config.yaml
model: "image classifier"
dataset: "made-up waving flags"
train_examples: 97500
image_size: 24
crop_scale_min: 1
horizontal_flip: false
targets: ["layout"]
num_classes: 15
arch: "resnet"
norm: "batchnorm"
activation: "silu"
channel_attention: "eca"
depths: [3, 6, 3]
kernel_size: 3
stem: "single"
avg_pool_shortcut: true
dropout: 0.1
widths: [48, 96, 192]
mixing: "mixup"
label_smoothing: 0.1
loss: "cross_entropy"
init: "orthogonal"
residual_init: "none"
optimizer: "muon"
muon_scale: "spectral"
lr: 0.024
momentum: 0.95
nesterov: true
orthogonalizer: "newton_schulz_5"
adamw_lr_other_params: 0.0016
grad_clip: 3.0
steps: 11300
batch_size: 256
epochs: 29.7
lr_schedule: "cosine"
final_lr_fraction: 0.05
warmup_steps: 2260
weight_decay: 0.04
adamw_weight_decay_other_params: 0.01
Rows from block 6 of a small image classifier, named by matrix and row number. Rows with one number belong to one channel. Each number is 128 + 24 x the weight over its row's rms, rounded and kept within 0 to 255. All counts start at 0. Numbers have three digits each.
After each channel's rows are labels from the 100 images, of 14848, where the channel reaches its highest value: "peak on" is the class under the peak; "place" is the part of the image that holds the peak. Only what is clearly more common there than usual is listed. The data: made-up waving flags. In brackets: how many of the 100, against the usual share in percent.
# convs0: first 3x3 conv (model.blocks.6.convs.0.weight, 96x96x3x3, each kernel summed), inputs 0-95
# convs1: second 3x3 conv (model.blocks.6.convs.1.weight, 96x96x3x3, transposed, each kernel summed), outputs 0-95

convs0.45:122164173113115105082163126149138115126101136105104086106130136178132142139160109137075077100146125107143107135114151119111138114086142102123138080131123132118115151152129113130116123108096109141176134144138144129112097125112108118132111065141106162104096106084125113076168124119112120103
convs1.45:178115146136151124124112143129114095150130113132091166135120107101141176131124135098124130113117168114141136141150136125111131148156108121139139174155123122114135104137123113114117112095121127120042128180149119129124079125117098135146124139141051107146146121159104129171108086095138166100
peak on: flag (99 vs 40.9)
place: middle left (36 vs 11.1)

convs0.35:107108106121138137148145096148169118169112125187106135125120100145128137143160111164097079121105108117102114124127108142133135082121140094129095124119114091102071116152135192151138148107126130150115132116142133101090111158124167085166137106126098126140131195131105123106134120125103137115
convs1.35:149183109112131098107116145135112101192142071108149153108135132119132157131105151092130118120105184125135109117136100080094135155115132176135131121108133140133125151090125100135101141107124107104130118142135086096159140128117109108112108100113118114125118068190130099130143131125138088140
peak on: flag (95 vs 40.9)
place: middle left (37 vs 11.1); middle right (30 vs 11.1)

convs0.57:119160116111110093092127112122121144148122154163110122144127101077130144116068126088108179122130180140135121113104097136118110139124130150124114098107125139154149133153105170143122145137096172147136148131138118134105121130129084105077120182117106118070134119132121133089125084159149113165
convs1.57:116136116172126122120122154102114163095116133151113146117136158141126123125121160133159129101163084115168145107151134135109140120099088123131141100164151113100143157087136087112139125141170117086133155121091105175116070107154152136156108064113119121141143136108083153154137130100147135153
peak on: flag (72 vs 40.9)
place: top centre (56 vs 11.1); top left (27 vs 11.1)

convs0.92:056113061143121175115131131099130120162166106164144130104115138097133144150103125118106146154086120125115135116137150131113106121133119163111095112102123130109122085100107151153123131108135158164174147145102118134141150154140134145137129127104122142127139119183173140125129193140101159112
convs1.92:135120103100114113105099129098113133082120111143123079107110101124136114109098118106102092145189095109081114098101077109097118099105094130159111139121120115101129107126099105133131109125134092101103112136125089142093137131109131085132111108105137077131102105099135145131067118134131104110
peak on: emblem (84 vs 1.6)
place: centre (97 vs 11.1)

convs0.67:148155152115137112084082125113150106101120151113131105103102150115132112172097140121103087101087081130115125148088145119077143122141125066076113138147105110101139084102128087130146103123100090090138144104127102130117139110123105124109130106126132116139126145100143111171110100091114138131
convs1.67:080158179126132119130102162145115178096158148157110175171147116111124144125156131120089131148079099153133111130134102112136177108147139178147137098139140138126138151138096138146152125097086151147088163119117141136107139161108122120111109113123097121151120176131113122121144136073134121140
peak on: backdrop (95 vs 56.3)
place: top left (73 vs 11.1)

convs0.65:119107124114123078110161133109136100113108143127099132114150114117103090084100125065109123126086133113109105141159122140136108136132115108123160141117070114117162131183102118112142115156086130085119158106105125096147131112125108120145129106113126085113111063127137123088171089127127130141
convs1.65:095090120136122151093102172173142130151140127149130123123107110076172076157102175152125145100111126112115136132095121098128144159088119143110139109143151173118121130116112123146094144157094144116132069099172137132113124165126143139097115132140126136180157155105121118150114161136121109129
peak on: flag (72 vs 40.9); emblem (26 vs 1.6)
place: centre (49 vs 11.1); middle left (28 vs 11.1)

convs0.52:116107147119137102117120113136137100154123086087105136140110108118126096133144088091141130111135192136121138135104135121089089128147108158135103076078129159097131117124154134136119111069099121132097092113122141137081154128135127115121111077138119092114117132188130103098109119108144120088
convs1.52:132161104124128157110143102133148114125146163155143122114128130093127178140133158126179125142132120126142148108138107154138150134145148078129132110181138089080161123096116122120106151169136072134130105111091101090131130123131121137081101139141043118136128084114125143145128108145116144121
peak on: flag (89 vs 40.9)
place: middle right (30 vs 11.1); centre (30 vs 11.1)

convs0.41:108063135097121093158167118117149118144123148162151115108114109066125086112121113139100105113124123115117082160107110119115137125121104108142126158180099174128105157116092136117102123149126096094129132115130147123133139119136138155106150196110175124125111081104112140133134087131125116121
convs1.41:137119116135102151128153132158090122147145117101145128113122117143126104145120112140129121087118162112174117155152104118132119156088137166122163128046116171152052098147123144143140109134101147144147108145124112149157112102130126130165116085099152133133113158168097101144139162098132126119
peak on: flag (100 vs 40.9)
place: top left (58 vs 11.1)

convs0.14:134100075133136132086158111099162134135162141097123109162105108113148129152124105101098103118143084123110136066086146144089107110131110144097105175121077101115121104124078110103139129116098108133172133122146139106127125128103136122123176126127107132130113141114160142133072127132127114167
convs1.14:111127141112119135129075097115095103109109108058118151112109101100100102126106101077127151102098136143108102123141097097142144117118120118111103104147119115138094099137102117123128104086130132117064087113146082102088113151094126089139106121116114098119101124131129096111154113098125123099
peak on: emblem (62 vs 1.6)
place: centre (99 vs 11.1)

convs0.40:118162122128127144103104097142165120110085145123126137072156146115108120127128097132181101140142139172137099113079083083146144117123143102133135128122137079122145153129133128125164095155147099099097106166125160132131085117129089121092114144091118137135127170107100094127129112097098129107
convs1.40:126117137161140135202119152103121118130108074127120135175126079141126121102108100105123125113129151136125154134073141103138152136133124180124142177129121102101129144122091140126092155134153144146133148096137108158095114140128172113152125130137131137118126115151149173167110090089124168163
peak on: flag (88 vs 40.9)
place: bottom centre (41 vs 11.1); top centre (33 vs 11.1)

convs0.42:090105145141130122146136153152094110126128151139166118101108160101132118093177085106121120140155134131159096140148129097151127116107076099120116130168132077101093150132093070103120129139093125113135124155131143123144130113119132134145107138120129126165127077165107147139115138110153089193
convs1.42:156098104108087117142134124129151179110109107128114124141100111160092115109113099151106122108157126096081144113136144111089128127143123128124144133103096184085101103124106143089138127076145144182137155116111122127121164123099132119141153121105198098114132106100121143102101115143097136110
peak on: flag (95 vs 40.9)
place: middle left (31 vs 11.1)

convs0.64:105099139107134115140109127170136125070138116159117110147103098131137106151154106060134109120132135115111121139115116110167098117107122155148129126178153175134100164157121114154102085129135164098103146115090099156185132157112129115091112169131093118107122126104113137121108117127157132097
convs1.64:096124114160116130118148152084129091119135112094120127126126147102109100075108174150119147090126121131139127094140146093097129088137137087108148167101158122080140132105115161098141131115110128103121148106138095131097111078120114122142128113134181124142152153129103132146113126204099114144
peak on: flag (87 vs 40.9)
place: top centre (49 vs 11.1)

convs0.4:126093124125114104149102128113088117100147121150101095148141117137112105104155082064140123137152139138173139090117124129123101143129138139121156113137106123125165175136126125132120106148134105110152147127177105178155093130149078112137112122147121112098148074079132123142093104098173113130
convs1.4:128140147164123111101121091106103110113132127134155096094153146115115129127103144126125143127158088094152112135099101115140138137109127115113084139185112128079103123135124114161154100160140135064087143123111165145106082155105078147085117084089149131140133151152104118142127145145129117110
peak on: flag (73 vs 40.9)
place: top left (39 vs 11.1)

convs0.86:125157138124131132095132138104103154153174127207123130101165178129098141119135123089090112124116132136122176073072162138135107131133129171128159150097105150107092096082131142107137115123156132132146140144130122111110123110142128161113133147104124124100105095105141123127087106136151150139
convs1.86:109095096095131124138107136133114127101133121101127088102103117151140142142124124112127088149173129085100069117083073109135086154099123122139092105100121137138126124146081130121136115083107139160129110153111101099115144172112103100126136090123140121117144159110150111127071124116166128103
peak on: emblem (44 vs 1.6)
place: centre (97 vs 11.1)

convs0.88:102097128125125147165162126175131100113124106143116147112112152131135124112113084141118087132142148131097106101158109147137126127095138154167113111124129099128104143168110155149137161114072143170164131153142188106128139161105131139165120099107107157112117162128077137120153152178102129107
convs1.88:133115117129099106116109116119122070166166135074141147116108138099102130152106135116103071143150196102147125127108142106118117116140118112111148113098110122128112111077165106095107136181154122111117158145124078120133156126132139109125127103083135122128112093164160104135111125095164125119
peak on: flag (70 vs 40.9)
place: centre (56 vs 11.1)

convs0.1:132114075146131082133140111110149135094102139117131092123112137085104161107105118114104099125099117148148109059087150121125120107082129126157173174166107120108122135121100105124120138128133089173163135137126146112136122102106144100144138139137107138128141145088109118092110103187119101127
convs1.1:126111124121129147160128143122084116139134116072131137101114118122053109189139127121106139132134121124111116132121122127120161110065153132110125140129109113165107097162153103136142113093133197120073116085180120066112123133138107135129137133093127126114097123143136131121111125116157129117
peak on: backdrop (100 vs 56.3)
place: bottom left (67 vs 11.1)

convs0.81:069099139106150127153097138091126096093127142122120119104165118156124102117158092088122139108153119133125078156122127106149138160123206127135115152145156155140109161137083128123102104113121122162108177132149119140140118105111116151125141173140117172122118074098125135115135145112132148130
convs1.81:172110161115104106142124129080122096153118103090138127125117143154118104147142120123154076093152151124117127131113132173099086148131110155119087133086123148136095114121142127143104126129135156095115143153132110148150154097190090108156149123098185121142103134172089111124156147155133133137
peak on: flag (80 vs 40.9)
place: middle right (31 vs 11.1)

convs0.10:104138106093123109133146207148155143143125126174135098086152124131126139083147077109115120151121108099101132061103133154150123147126183123145149126111105153100142139110094133131157133132124102109119140147128113114153104167136161159131117127124112104140162167131130151130112085141127089117
convs1.10:120132106098082110116087144163109091136126088167144149110143160085117144161081133112106096133184110134099165131118139129074119119086085104123096137136072105147133124131139117133092108127134129109120132140130109132108079166117114102143109131176149111130126133153138113135103156125115137148
peak on: flag (84 vs 40.9)
place: centre (49 vs 11.1); middle left (28 vs 11.1)